{"arch": "dit", "model": "class-conditioned image flow-matching model", "dataset": "small charts drawn from random numbers", "train_examples": 203450, "image_size": 32, "horizontal_flip": false, "conditioning": "class", "objective": "flow_matching", "cond_dim": 128, "targets": ["items"], "num_classes": 6, "cond_dropout": 0.2, "logit_normal_time": true, "norm": "layernorm", "activation": "squared_relu", "mlp_ratio": 4, "head_dim": 64, "fused_qkv": true, "qk_norm": false, "inner_norm": false, "patch_size": [2, 2], "layers": 12, "width": 160, "positions": "relative_bias", "optimizer": "soap", "beta2": 0.95, "lr": 0.0041, "beta1": 0.9, "shampoo_beta": 0.95, "eps": 1e-08, "precondition_frequency": 50, "max_precond_dim": 1536, "one_sided": true, "adamw_lr_other_params": 0.0015, "cautious_weight_decay": true, "steps": 8100, "batch_size": 128, "epochs": 5.1, "lr_schedule": "cosine", "final_lr_fraction": 0.01, "warmup_steps": 160, "weight_decay": 0.09, "adamw_weight_decay_other_params": 0.05}
Rows from block 3, named by matrix and row number. Rows with one number belong to one neuron. Each number is 128 + 24 x the weight over its row's rms, rounded and kept within 0 to 255. All counts start at 0. Numbers have three digits each. After the name is the row's rms in percent of the matrix's.
# fc1: MLP up (model.blocks.3.mlp.fc1.weight, 640x160), inputs 0-79
# fc2: MLP down (model.blocks.3.mlp.fc2.weight, 160x640, transposed), outputs 0-79
fc1.480 093:123077123128157158116127107124131193114146099081164123129173108100101144128133153114129125124125143128155139137097162135140127148143129108085140121100147146147146153179136173118124098127124115132143105125143118111091131101107152117120114170
fc2.480 083:090140100119126106140155098138107108134115151116072166107117118127164131133113093135131146138131130118125174118127082163116077124120134076126140128174132136118116119131136148122162105129135084122165111097115104162151127128160127144126136120
fc1.481 056:130106141147098116125128128140118123133121146161123087118101102096147119108119097099133134072150143131169094079176131131128112098154109144135127135120121137103104119097126139106121121148162096141125058104120131068122126170116144100121088102
fc2.481 069:137097118124167130140123101141110140170129127144157119084107127142145096079116148122131158138114106150132133141110157123093124187144145093135169130146136147119145137113103113108071082137138142142142114119136130137132118169082102137121073155
fc1.482 126:143129136108139137119109143120135119146121090101186114092138138163174107088136134107139187131138118076124139129093152124140129142132110079111150114151123126080135152145116161128172120110088129156148114104132127128104150111095134100165081142
fc2.482 112:137133112139114132119114126138101153100163150110117163166130103131100141149139120134125097139184127141142139110126140109133145177080092062134134116084141099097122162142139120173058122134106121093176130116135124105119084135119100113104085121
fc1.483 096:125111148166154148140121138084139112195129177164111140180148117123138142130104133110140089157150139135096122166145131112082101129111108115114187156140131123122126137149148152130163118167141153142098163147184140095142106135137094162163160113
fc2.483 103:148129166132132120114130102167114119116140121107122173129124132124172135119126120141144138143139107107079205139088138139152167128165142130112129128136099117130139101139100149143107143149119144145115121138172122115160116164132123127132118138
fc1.484 121:138106127120144070120169143123116144107137131134154144143128128130127132125146114141100120099133136140130147126149110076126119103110109106103154129157094099102149110136100162127111149107151125143096107111135123113152150131128129103124093122
fc2.484 124:082120127159187156142173114126106132155154128159082150140079128128108150086127124152151156149145154140145129113162124117157152112150138127143129124122158108105135129186154134137179149150128115114153133111167147081116112151149160120134118077
fc1.485 088:152190126146125131165127137159129168122138119120108118111080132151109125147132133116148107160136149139138135132138114165125124111077092145116128160111116127120129158144143140103152125094123135123134131071136140096126129129107075151150107132
fc2.485 086:121111170145139076170125136180146127145076118141162136127118136120167154147126123135127151136133084126086126138080164098084144171085090124127143131153157149113123127112136069139136126147151156125094125082123169135158126155131149060091127108
fc1.486 152:126114135110124123128146092128117144156160112088154115122095145146098120160215160071130085127070128150125104110125105122157075132134126166094162122112168154128125127188101126135162128113138089129136134137142131130108157114111112115131151161
fc2.486 138:112130103105097110142129150124128174122124131106108115160136109132111107123106115128126150131122125137165150098127129129172122107145125144130128092176108083143121157150111085105124099125121142151188128155117136145112156132157141138163100203
fc1.487 093:091115106140137109124114100122123163141151125069161088078080121055108129140116123135138164128109128125123125134105134160147137142103124165127096133106174165148133152157088133153170121132130118123169148146129125147121139135133110133174117156
fc2.487 089:119118125143085128146143124125131123147153138143123100149119138134167130165100102145137114145130126112080189117091163126158071136067090114124135147150089162114134160121176129139127149131119123142095133118146105126172128152145152145124083130
fc1.488 093:122107081159159129105107182171118081137114145125162156108146121144130140145169150136140193117117150119091141126082125120122155127129125113116128105133170123152160113119130121130120143094130116143149130155140139148116140118099125115127165142
fc2.488 100:130111140159094108106136090162131081096144137103110097106132116126095097150142082119119092090140085154143149115143119131132122111130116127093139165157092143120120122117150115127128104122116133120099152163109132084179121137093080106107159122
fc1.489 098:122110130105181118145122113093141173137120096096164111135164175132134136131133136147122131142177115115140145165126088129101101066143129134130119164131116172126124102160138157153159128160136112152131110124158146117135142134129152123160158129
fc2.489 092:102105127120114131115109130140143162116111124105181130092124084135140116145107131117103136158112137110123168101173156092141137080115105132110137190161102132125135092116121138125063151135177118167112130113140096100138113090178125120096159099
fc1.490 120:133127127155066113160092094141109146146147104106121094151188170117126127116100124113163110136110095122122131146135130142118154141107123111130110146107129105100121132104129154152145127122092076109183123098122135103116097145110091117119143064
fc2.490 116:166139159113156181113113093098130136139189096103086133133059126140162134076137108140135141114096129122145125157135135147137091090093124125151128121175166139124114111143191128150124109144135112181137145102104122084111126150148108125108103128
fc1.491 097:113121136131091113138159160109138139115128146177111142107133135133093098154088132109157101101104131110113143143135150129148110139126107111162145139090128153102111137092141202121090157159137129105181150116129126115139103117139131155122116113
fc2.491 111:114161113132129109115121104161140169135100125113112149126132113149112132087119148152119135131148138150125119124127137123128150101124132167111127113160135107146102125134137134127146112118128152165134110116147172059040112119118116145109171123
fc1.492 108:139142125121117162115136102115116149105165128116124128127145095137107148110145133136114130099148115095122113100168072124079122110117131132148102151092170128167127141128167143129166123135139135085118157125131086117101104114176059131121100125
fc2.492 109:166125131162134121149163118113133142152181144114117153125107140138168114103141116128165107108098142103118063099128127132096115106115142129097140113122089097119139145105138116065122126127128112129093147151133125126103150131146146163124166127
fc1.493 101:125122101141125109107112089125133134141141115103182146123075131103100113155118138136146126167117062121110145116120170149149101142132116053120130113153146083110135123117130130098158106124147123127103127147087132108135146110081077121122129088
fc2.493 111:125153160106066138127094087081134118135101124149126128167160114123164072131146129130112184113057124104133147136128140133143139120131105151146126117178141150124125127142125129142136095143136150105143145119119127179118116154115079123140057163
fc1.494 103:121076124140119133143110106131107162144092097148153097103124126142136150153119098133165125097158133096087185130088140148143120104126109144133123133134138168129143130126160148168092115152097133145153149134162127153152144144143073158133101109
fc2.494 092:123135178131146084120132130150178118120120146135121170149179112126139163107154138110110096166127138136086128119106112151132137111118125118096131117119122145130151122115084148103167129141136107089081127118138106144090130171143180149108116145
fc1.495 042:088059136107133142128148139128101058137117134126150125125121116123132150143153114144130122172112155138128136127102121123110130152080119080131112110161151113134102132135145110106136125109077150127116148162146146091117123121120133133151147105
fc2.495 044:118149144114084124133106141103165119122069131117089113178156128145115135139178111109130105128102124131144126135110108196161103133111101124145141106130154078100134109177134142137148131099148125134125116158111132109104141112118131140138116163
fc1.496 047:098116137093110106109147144105112146161143127101172090116137124082121133091112106122131157150131109090177111133146155106158146133120134085147103137175155136126117166113109174124092076146104128123104104159091118135148145138125122118091153192
fc2.496 056:125146146124170116109129084141117154167153104155130144092142130147097113145126108136134169116132165166142107132129134151085155111143103099162132126096134108121118128096158140114109107080133100127136123131152139105139110126128138138110109141
fc1.497 127:140148141144096117130133119118130113121117156158131124105151133148117129132131093107138125150115142120136139077136140111121150093091128103101136156092142129124122128151132107110123175120096113153113103144129131173165116101116113185127145162
fc2.497 106:143105106154181106103121129162104152137131152137096177128099148109115124107134148125129109159128111117154090085130158157107110139157130069148116168179126173133109099157092108093132116136138088110165131129107131146077119129167121115152165152
fc1.498 111:181167127127132153142140115126138089153162121131162146182113136123116096163123114142125169129103145109133113152126127142131122112142129111124137164143137144112135103106146115085128170125144132162095124131066122121139139086118184112156115124
fc2.498 092:142105128152124083109127140134131091138101137098085162110139118134083116102138105136133144120111120148129106103089156145125168105097125088090117113106108139143137101127087140101116119121180075108137100137129125151132143129115085134138167132
fc1.499 115:112071124119126100153154126110143109105135166146134132104078133108170117126107100145140098165132077152107128133180146095121108145098130112129129163180111140141144099139080117115075143126093121127097110171169091113137105098123148141115109103
fc2.499 126:100181153174115117131120099136114155128116115131100139147118111157131120148110120121160105101148143128137111138133142121101098099111141105084108109114126104129146127134144108118182130120125172152089127124106151093153157127109112106160106094
fc1.500 113:125139109118101115162125101109120080174133124129133166163107149122186199132156123138165150142126112192118125120065069136096144111067118169137133127129120129135111098120130095108188140139099130119153107083098105162073102131129120133135125147
fc2.500 113:117112087156161121085088116108130191143140145133134130116145150131142080168150100138109143135105152076143098125122136125101170160137115130144143146136135209115153106141145154090145160130106136133072151104123107123148148142075125121153133135
fc1.501 106:126129197093124141119136170124122175132151119134125114146132126132100156062110090127138138176110166130159120095134175088089111142159130123172147136139150114151136142132138150145096108169204191118138130124092131133121135140137073133149136141
fc2.501 096:156139124119134143091121072121110118100158135130074132141119144133140100114114125116089114122104162122152125148170089149153144080132094147108092072155103113130135125130113161108117125118112113140087106169123116138130154117106093157140131122
fc1.502 107:116151153131153169172167134131136123115123108163112106126136103103154116121156102105117137148118127126135095144149157114119119054153123111186128139137164119161137135178088118149097137108137180137131103135112125132120118150092104118128131106
fc2.502 119:136140142149097175146123139127129086103161161117081098129112108127141140094126127091128084151092157156095156142176121137141133127113127149089157114165115138109121147095118134118091151129103080133101140142151103090142096122096121104125112117
fc1.503 112:108112157116116148128146148109127105103130058115102128137165113108127130147156107106153109136080129136143146119124122130094184110138113149096125109151139082128097156097129179136121100160148096127149104147146085125150093101094174169097118123
fc2.503 112:144119100106136123130130150153139110112119119136153131101083130128123150106169161116109121118102128113150127169164136122148124127132131122143134166165123137118114117106188171122122130131128138108172171143108158088147141123148142089115146126
fc1.504 105:126147116146151101145147108156149135105159144112151151137104095128104094146128105160161116139112087114130133124131134148146181109108134110103186117145082126117103137148116105106140137121158136123048119114118153113138119117105102150105108141
fc2.504 123:143107134095105191120130130102123120107106139161129189139142116109159120148146121113125121140133135145121119155158156146133065113129114192147127137137134151130128113128118104103100133137139117147082118121132102186157139156125156113137067179
fc1.505 105:145118116115093131156167135132110142167159130128065125138156136129146137100114109139112104108148146140089090124109135144165188140098110154163137104155117138161126107152142108094116102087127117117142071133092108120140110093122110152104155138
fc2.505 106:106135074099110168115141132117096162112098129152203168118130183139143155178114196136138149178124089139148094172090146152107103142155124130143121159132135132097129092133127118130106136112165120113134148100169124111144097123105153145145115136
fc1.506 093:105119146097140084117091112133120117157117108109104100125083131095166115137104118128148095120111168105120138135170153099133126160098131107144122121130092122154135118143065105102112111108137118111128094123096093147074096077139153124118197131
fc2.506 089:148102125153143136186140175127115063080142134143119078095107133130162077090130107137131151133121117104102088074157142156057120120114124098111136148104110107131132144139143163108119122100137115140167122141152118130105154127149098079142118151
fc1.507 115:153108084120190133123102126108134142134165126128098104155122125113141146088113131168132160130123157120121152162117157105113148138097109147094140145122101123109138138163145092113174111127125141093121139140173140162089136068105153099119141121
fc2.507 107:159124107118067141077145135124148141115142118113156093126111122123148160146160120106145130110129127123150105164076113113148126156152105140112134091170112120066139139127154121141104149170127127158115117140135098123132113131153048141130126112
fc1.508 092:146126120140099060159158135121096112137108143104151151111129131163132115108141142106162154121130122101119107117165111140170147075126120083127111140110136123138138096134128111095116141127112097156147113134163122123140130099125113137123135122
fc2.508 099:108136107188153104087138131129118104157107139130111146104138151128167118151111141106174113098117125117098136141135107120145091129161134089128106138090111094135106100119108141092118149163124107132101155125143150163124103125141146123129138181
fc1.509 048:087124126126100105140110133098156105157100075140156104096139169105114111080166135101123136094148132095119079077116149155119079091125105127157112136105127124127143148092123142154121111085115163114108144116162102085127111170144140152163147133
fc2.509 049:161104138127154099129110197132147144124143146107063091036161117124133112135164159131107168138105125122125099132151145104147132132094102102134151113177094148125074124131136176115147111109103156121093143137114084117108136145154054129144145094
fc1.510 117:122129092132099146162089108086142106076135115093131125139130140143136159133120137145121192127130075113117136138129084126163107083107123173119111130155152176122120119143100123163116124110106127114184145114124142134183113076135117148136139156
fc2.510 118:150110085166132087132120113096114110168103120125109128136117113119151188088141107115150080167129125141103149104160141169116112121179132136140131137141114050142106101147182144110133144103141124097073128138129146101061134126114141167145107155
fc1.511 059:140113138121018115133118154118084124135163110098134125130116108109120118123172090119157114130169137134143116087121126129120144120142129160144133147114144109113116107112115154107160115105118081135142114114166106087151094130141134133119087117
fc2.511 057:117123138132154075118104092122101103103138136166119140144091154099123132120124113125152108111099128088144100132136127162150116176137128155133139107167151165126108151130136098092137155125146176104198114111111117169152121134141129128119133122
fc1.512 081:081154153150125160115146105152127153104130106113139142123117136115147084103104142166157139107107132152118151120135147065107121110109161093165120135110147121160051108102120118122139134125112104184169171126132152064126127125133155102144076149
fc2.512 090:147150146099153119139168144062158114152156136119141153139125079126128087128085084135148150160117125132156129167120145149107124151133105142115108121117107111113127108099145102149123108161138120079150116110104176200112133140186124100137126119
fc1.513 123:129108122109197159134124154142151136162105123147122081138158167135156114102143092117159132157138136132144135119100136118091112127112088111130136136132094152137125118143134137114118129120135142118101132142176134115130100090135121130137101126
fc2.513 106:122118133078128110104100115096103114112116124129159130106142124144188153136113115108122157140131145147123111094129123140109075134104136149150163075153128126130105108140100124159166116119120114130148141122152134151136086137118124112121091100
fc1.514 112:063110103139148116145116127107132131105148124135164115079128089152194134124120151145088142131135136142092116148136148088152117109099118124111081112158129150138136100111134107118141131140103127170113091133170085118111081112102178136136121180
fc2.514 115:142103101166120145107115099143151149143085146130104118168160149123108137105133122155167173140117138108160133104105101143110154137101107118105162135098124154149136123084148167127130124143140058101115148116094175150113141169123136114149141149
fc1.515 120:133105130098123184140148128132125098142043124102102127115123123081124185132116139129134062151133101133166128141119124123065120144126145121163158129102166149132159142119116131123151117129118139129120140144135162131120101128131140113124110125
fc2.515 108:097099124099109174093122139097123092147145135137115117151157106126130144173113101134138186127130145171082129094141111164097112150131104137102061142114055096117134134134126141161121139115102152129161119057106109124148139120130161106130082130
fc1.516 075:126133135148178115116160118119151090088161119134145147096125127116153138087137104160131123171142149099127108097114161152131092149105158140144100139059086122106119121130135118103136170088142125122112182169196115167111108153133089115124086158
fc2.516 080:123095100134086150108176135171113028152110127144073102148116101127132130123104135127107149088126119162170131131148120180115176112157067140090141127112141146094130147139162109135132108152137133137127151172170124063135131122117105154116180138
fc1.517 060:152119142096097138155150152144137097118151111102119132154131135123122108137148098089124097165149134135128135104133141165126125150150143154119129140091145082108118132087138147151122100148105109130125116162139159111105169124116162118148118107
fc2.517 062:123092139114121126096171147105155118125131112148141158140182154109142155167167138134114111175148115137140090115152131117129151143131093130130149112153107159128149144119100162127131134124124101095124160148147147113127147143160122161147122138
fc1.518 113:159103111157098088146135105146095122119164126195128135142148150116150124079148115144150101101154131131134153094127136121130136134124113143113118131093138139137126140139113116127102144169101133116141096134125051105100102110168118144115149160
fc2.518 106:106136148120177111168111160157117123125075140143127125141112113116134143131134140115140149142130136088138090170118138122085132139120138115116110145187125088148124124131177117095180096144115157156144115124132156123131181127109109114107164139
fc1.519 105:147127136175115146139136150117091094107158143119127170106128107100130113164176140112127128115145135131131144160149132122088148133126153176142101137109179103126127091113124125133166063155149148138105146117120127117133207149124115145107108158
fc2.519 101:138159137152118107162176135094138047144121128141154144132118105141103079131082144137155123138114117133147125130094156141082092148134123148185125117142100117120132105157121124132182155111171100134167082134118137157111123164125130140139097119
fc1.520 092:090117119130087137131129146109103140094127113111145063138134105106082092055140118120151110175109136099129135115150120113136140131123116145141118138138100135107165103117111106129148130125123119120153151152093112132076180157157145119131111136
fc2.520 108:156151146095126117182123106146084134131114149124082132110125133120117124108145163131148165072116154119119108147147118126113093136157122113127093150124133118143098142113164116113106108141102156165139120163092106056099139128157136116150104154
fc1.521 041:153112105148100103128159134080115105143103104146125120107091140108161135137112128133114136143125138083135078086138117134134139130095138157125136146155130140138118089123116128118091153164148092114128053128139091109124151119092124174132112151
fc2.521 037:115111155091100109113131130133141111166151121160134151150121109106097076119158126127137077118170131108111119157083108128058146096099139116102135150127126146127133096122154167123171145152102120146136130118113103147146142107131110143148127170
fc1.522 110:154145087062144157151121103110119141038130098131134112115107136115107134139131153105178153121133131099111141121151154144132105165124128158138133144132138149114090137116140160133089141155131145106117130133124147122099109158156176121151154105
fc2.522 107:108145123125134128090107156123085109181132140133142123127117150134147140067144120107121177151143147101104129173126111164121187139111132140142133131115109147083132141138120136112194129143108173153109144139150145148104141077110161150122146123
fc1.523 104:150156150154086131114127141172130092137087119161168163118139123109133127103049107128126135162139125142176106074136155106119103147140111084115137146120135141124143149084121098114116124132115151115136120157187133110117156130149148104106155155
fc2.523 103:131106105115124117093135080119132091170127148149040100160152133131104131128128196109116128099121119155103144147168128099182106118133091114154111115127077145120136125115106199147144128136122139136142119147114162108146136120080138156137085156
fc1.524 101:124147156108113144148130125157099107167137120134114143130126124161102067148138125143109102146129121135130150103088112100175138112140132097158140127100179113133109139071132120126093126163130135141098109113090152134132101109131164117123120167
fc2.524 097:156125149150135087167167107165140124156135121127141138136126167140142123121138110149135109179151144153124150126141112138155135144130123159129127131165086117110110193130139164136081132107103164170133121147113123080139142130135097122147099167
fc1.525 111:128130119083097116096126086152127151144138060070184120103115159150145107130111121129128115164142121106094119145164131125150087090145111135116158160158141156117125138141141101158142147119122104116107162106113097122127135107110092112139149118
fc2.525 107:131152187101107130130098091141128134131130141092124131165143091120151140105177137146109125136105126130134168146149123113139153051089106110114156195170183129122155161159153116101174144132102141110166096136120129147116100142131148131092161146
fc1.526 061:091140117138100142118143119075159092121135112176163132094145109130120118162159147143144141087180104126150145126152106095153156139083082139138129184130146112115158151131126166129149131128152133100153122129114122130080107136125143145145125113
fc2.526 064:177167125127165095115109166133138138134145120122094117095123112119121114103116128108144111136143133100139185113116139101114137146116140128125111127131162116127139150161129183105062146100146148111112095111116098160072128125051088125137139117
fc1.527 128:149119143127125110085142111168136125065152166154138135106127107149087139093117106152121111149153126124137099114140106111128153084128130109159138141124149118115126125129114130121071128107149168117071151180157104122094120135132100153095131105
fc2.527 124:160134125117139174149139147113119145136137140128115109128128148136140118139122128129132166128156129117168104144093174118075174131128099157156125136176129128093114123136138093107101151119111115179084106171139116190086134124157131146133104124
fc1.528 101:125128140080108078147128115133144117159047141128168140136112098083131110168129150140125157185134100151109115103148145154138075128127137135090202141124127090089084124119129118111142140111091111127149154146132184125128149137122149114099148118
fc2.528 112:122126123147175135083120172131120106136112101151127128113104120124096157097114088098161121131070106083100131152157143113136161131120121133135145116132119110210122111125124085142081147126137148133156100136184141115171111139132079183151159142
fc1.529 103:127128143100122119130120166101126125194130120121114117137138160123173223126123146135166162057127120147120136126119105097172165139102090140119142123165121131154096117099142136129139141113124136110131123166123135144110125144100137149136138150
fc2.529 105:137162107166193118169140112152127177139106140146122132126153116112111159097196107137145100156132122139148142107154125122103073122120113130130128117122115083151098153139115100149131136097153122164159155188116099143092127141143097109135122146
fc1.530 094:087175107099122088144141142150131103119143127119125117172123107139115100107113121146170104116112099131134149125107115157124130111135112102129102112123130138120134121179104148103109177110140115096146156113115138168151142162128121126089151116
fc2.530 097:129117087130149145128151111146152186144133129138159141120118136147129092148133142102139139069145097184110140140110129129122142146141093141137106125124106089088133123153097116132122130148125106134123108175123078110098131133157149138123122156
fc1.531 113:121089155134091097135145142145115126122112116103080138155126160117130108096133097125124092125159120105105131116125084155115150141121116120123124122077073116146125127115187117144149112152122113129114119111107095111096140117170149165124093172
fc2.531 114:148107141151105141084092110129110143110116123128138125106082145136123165113152102135140165126137150124129141132176121122151120158100095121139137146148139188128123174143127132100093107093125108154151119123142138111141116169138094168124125154
fc1.532 121:125137115111131104094158156166141093114124171099158130110124140111104172171123073160082108130095119102101136130147134125134125153130130108142152117112169135100168127139092100105116128127141145126134132149137139112141096137129122098102117127
fc2.532 116:113166138110085144142153121122163104086110141090084106155142142129100101184122116117155117102099117137156122140096136103133157135138112162118106143160143127143129129094119160130113153121142120139089123119148138107166102117176103130151117118
fc1.533 105:096151110128142114135096140100114081111143115116104170109106119129112138102142161130110132134100136109131090151148111106164157094111127164106109159090120171185112105147140138139104108151161128153138139137108157160116147140165114137125149146
fc2.533 111:137166137155136122126162108113133119072113106126140133125120102141100134118107118153130125107109106159118197132142127127116107143129138132151156119155106120115132077112151144138157120112152143167128129077162129152118123122144137158146114178
fc1.534 103:146111125142156175103156128145109128156127110117101129172147131198149144135157091115107112138158125145121117114133113115148118092133112163131088130155125100084123122116108123172157126145159095153172164086155159106136119129141146130155113165
fc2.534 110:115123134105072117144130083134139116116131133118094170096117132139115101114098142121132153117118088155154171132173157131132123091105112124146137119125132131117124126115115130118098138131180117116170170112130153132161138133061067119146115162
fc1.535 102:129129086143163134151173074104131078120091139111132089117147110125117127137120109094133130116125114085127148180124144145129142171100129136130109163118122183113124111158133113135132104073133133158153125128146159103146186099121170090104105120
fc2.535 103:143129077157103117109138195160122090136136112126180128125119143130136125158134161129124196149130120185117153154149108143092143143127134153146138161185101160139128145151131097117085120080130159098132170133152143131125151146166104149127145107
fc1.536 088:128138045123138156197120142107122086121110147113158104135129133147129091201152132111137150164117103125152136132169168107164133157083148115117160110155088150091146128155121129138082093135119109119114088146121148113128132128095106152110155122
fc2.536 090:120172116135139111146165111161146121165138135113105172127123149135159153097127106119114098116142122149132115136159114108182155164157101105117138124130134110144134163110138136114147147120127117203154149175088154101128130121119164115160112126
fc1.537 090:140116100137171133154114082132158104169095166131143139114114125145116210197101141096149181154132092117127116125154158148153126142145133110130148144130104122129120127173121142129157100120143123085090132118120120125122106133122125141142155113
fc2.537 108:125128144103074109124113153128147118188169133123097111139136132123154126134142141108120151173123133103078118146097154167136153158105126145176124140166167143088132163115132115131137124151133147168108117057126122138098128101084182183114123122
fc1.538 082:118140129125111103167124131144134128140126116158157105102131129197125124120117172107132126122101142137127168127105210127108125141109135086108128115114125131113135077118171121139137124124102118152134130153131143145108134097141098132134137129
fc2.538 074:156065094131091135111112127161129128175126141125140120155197146132132134153119125117158143143118133145110063131141108126105113132137129159122139106126103134150125110091122122089171111118128121099138099149140135123121137134171125092132114190
fc1.539 109:121120159148140125143157166148116100102182117136142154127138141106104099166094114117117136101131106098117114124114082117087101127102120123156100140107133156140132110097105126128072126135097159129147135101149055129129153124102073122107088122
fc2.539 108:166152169176129135113168130104141096133101116120122142103105129122117134094104168151113134122113154153128085142123128136066126114152131163117118120121126166053119136086106106112147143142173085109106078139147129144111163139073182154138135167
fc1.540 101:122147131151130103153141118162124137122136126115132110134139118128116151107108107137156135171092183146146110111122125121124167106125134111120137141168128211162122126086102105109072139127130155113153125155119119128046148112151138131120126140
fc2.540 092:154120128137076151102133143155166142167137152147134162160108106138121118121113128124099133072100104105187136141165099099108106086099120155111102156117124161142137122086153134090148107154101123125130087154120084135212131158196116132160156125
fc1.541 087:138157131128150113140111108115105122141137129114117131127144106129160116131153111118140095119125127113098124147106120132140126110143071127132128133133130135123115116159116109116190158143138151153153123125055121069084113150094076143138173080
fc2.541 099:108110127083085126101176162135121059092133122122108108130096129127115141138099085128115116110096117152137119114127159113135183128116086133114101129082109154118126174128138089192125113139168142120125120141113113093105111135128140112142124073
fc1.542 102:140124133102104079097123117188123153155114128132126174133127113156132123108099103135124109122131166108136138166145137158139171101112081175106111135149128158136131104122102109112113087091088177145114090111125108125126153130118134144102132165
fc2.542 098:155153164080147147142144173116119087152168107138138157067120119126145124164142120157123081134129152118106140127119151108069124119106100105111151133120115125149111102099140061123139122149123164062109130086158134072159116147109125132113114143
fc1.543 056:104122079068105123118141139157133112135124133110120137135150132165123130115118129127131121122123126128123101117115144131098147116134138146159141163113132115121133126136168121130077126123060190111141119130149107119126087148131173172117134141
fc2.543 054:114194150095134131112143096146136138119138135129094133101145165121158099097120162159105149150128095180142087125133151117164102124105103100152129116135122146168136120105123084140122118129147103122149157155124121133178122123158078098134119148
fc1.544 125:156132108125137134113148170096113123093124109105147173122131133104109139081125173148154137133162095107170110136110159132149129127142112109125147123104130144094138169119091086132168133127148142191160106129137114115109134119110125119127110115
fc2.544 119:120161171134139100162117123143133083134167117151071117099119112121104122143135094113104130134130161135091084167152108097112151156098088102135126114096103087143128190106120126119142112097169118120132096097100150110117135143146097117150124107
fc1.545 090:100160114115141112160099126171074137111152136156124132135134169150180123132093089130141102142108130143128126088107154113144125091115145149079164113073115129118123107133129102119135148107123123100126077138154139131116135147173133118119140121
fc2.545 084:141106156114117100111121100154126143148126138156080092150159088129104155171140168123127171134135115152118123110181107146129144099151125167075168087149123119130138108134142099155153118132120130175163133154170148067099131101132096130148118174
fc1.546 044:140119159099072164135141156127126116139138124121144125133122109140150116179131091110144123132166137144143110084124164155139131097135081121149073164110156104152128083115122107132115127141106111102095095100122101108105135115117141170129110114
fc2.546 040:087131129139101119158110144139107114176121146164105161091142152125117142143100125112126136101136129144130104129094125134114084101174121088125107133144132137119099154103139123086151134111140127104163119148155118073166128122145149128136139148
fc1.547 110:109130108105144117165120131109143134122126078155192154120126121102157124126140158129138127091163106136128115118154121097130113125124092122118165146140119110130143133092081099154115127092113108096135105131202137099153159139119147109077113125
fc2.547 123:126132120167100152130103114156113136097131123125112123176129118142135128159136076131125129158137104130147141122142151126120152106096099174091095160140131140118130097152157126134089121145153141113077131158144120125201115131118115098122128123
fc1.548 098:087128108117127116131121150093141112162169147131125143132155103148170129108128161150130145122152113115084105111128159130107090099079119165178064127189145151107113097130121116136152153156154080147139156153134091151128092150112127145121128103
fc2.548 102:097146147119160121089132129074097148132101126091091068109118187133112161078119110127136130152127120108156158130141100118190148144116118105114136113086159154154155121108117165121145135136156104126135159176131136105115128129114160139144158121
fc1.549 123:135153095136140187129110119117141129140181128115113135121074127175118128155163184112122091142121147118120122162150112133135103083071108189120124147119136150159121116143139124166172096087127157132124104133133150119149155137146136151150098176
fc2.549 113:117147148114100090119133133112128123148083137142168168103130144128093154128102115142104184139175111175107122163138122127106097139110112085111099125153106092117139105152139130106108157119151090150120136085205121127133122124158080107138165151
fc1.550 090:101133094095152121170151150088114101083149134120142148116131135074174140118156127163143081127129092172092148098138132131151111156121137152099098131129122122131100136093137136153153148135158114130132136117148149187122115150121094084122125119
fc2.550 087:159113116136104137084143144105104131172104133106101128182114121122119143081115114136134136104098134169134138102155114130149100153122087147141094103097105155121136186132134167131095109132121127185130143121157108116102154147085155197138134149
fc1.551 106:123112146113125137109139123106123136125131117176126130130119095099137107106057138145143100159127106116139133139099226139087118130178148104125135172122136138138137125138104142130141128161148145113097165157123177133147117126124144129122141100
fc2.551 114:135125155136142151142116099135138146121166117143114135144114144132143107150117094131119148105082140142148088184123126134141072105060110108145176099141144123105118121109124101140130087159112142158138118120152123157128122128145083177129121139
fc1.552 100:093119100136192127148147139106124109179159105138093143148135137149098128122094125137135114171162112151100105189112104103100155160111136122145138126118148122133112123128147119148089125177122146141139128123183125136116111125109108127131148103
fc2.552 107:112110150104097111143155116144146138109115132114080175148109109139161143168085168133140146120144129138125182105117126090130134109165122162114117152145160118139118098119141129141145115157130161168133132127159141091151111152130108121109135129
fc1.553 110:121117164087160080135135075121156143126134138150177118130070121108082133163149161116126155139137112111172132161121104169156127096136111139104162115088130089181118099111136113130114148125084118110144140142141157126109157158115129116127115128
fc2.553 109:152133086159126146137096159102101106154105130135170142064109121130126141151133105148113152188161135122076112131112158095131196177132118149127141159183155102132124137130117135099096126130138130147173099084135145083143132157131146136157127119
fc1.554 099:139153123162107109176091150131131124100106177094152112148143091087174135099141134155143150137136130142114144122151115136116143152162158169151111176089139123138142090137120103164135140165160151105142132106125147080090130116122103127129143144
fc2.554 092:115135067138146100113115119132141155168149113128143144124074113091141116149104129130114134120152099129126138120148142108169107147156147187145119094118132137127122082129120118125103138127105176170178124128112153125135142144147134143135119099
fc1.555 098:121141140146102144052155085117108118128166103132098120100130115160116153119142119141107106098142117139123127136170101095092158102059145163147106156096163094131146139123129151122144116116103099089108123140155125106149125107160073140120126143
fc2.555 106:155117149129160102174106166139130131187154148129129167152110122124156095101136119125162098114111122129191068154139098137127081103120103126103071133126146123138134135087146164098159109133097133163083094147106127161100127123100167138128151160
fc1.556 120:141176104133136108122130163154122141110141160125166125109099135085113119108155092132120150111149100112072109133136081123132134148139130147133098107126171164152166145119110075116147138099179176111103143132137136148061106124123127134115151130
fc2.556 121:084136109093121148149111117098148130097094135105103084115159160127098118160121121133130138084162122126144130144140148097132186144165111162114132113138134086127121102118080126143110141119150136125080136139126118142132112112156094113136132112
fc1.557 091:120128126141112121111119117095104114137154163174117149156114109143138138146158140156169147108146084139146169149125158117173144121147107132126121162166149107130125099108131109137112100152150132149106142090187109108146116128107176173157118159
fc2.557 097:075128116138140098099130054171154111138124147121123142093112138146174133152150133122121122157144097153143114113106138113178175138124128150086139114166135155130139116111111130106183129171135117148110127119120099124149133122146123125160122160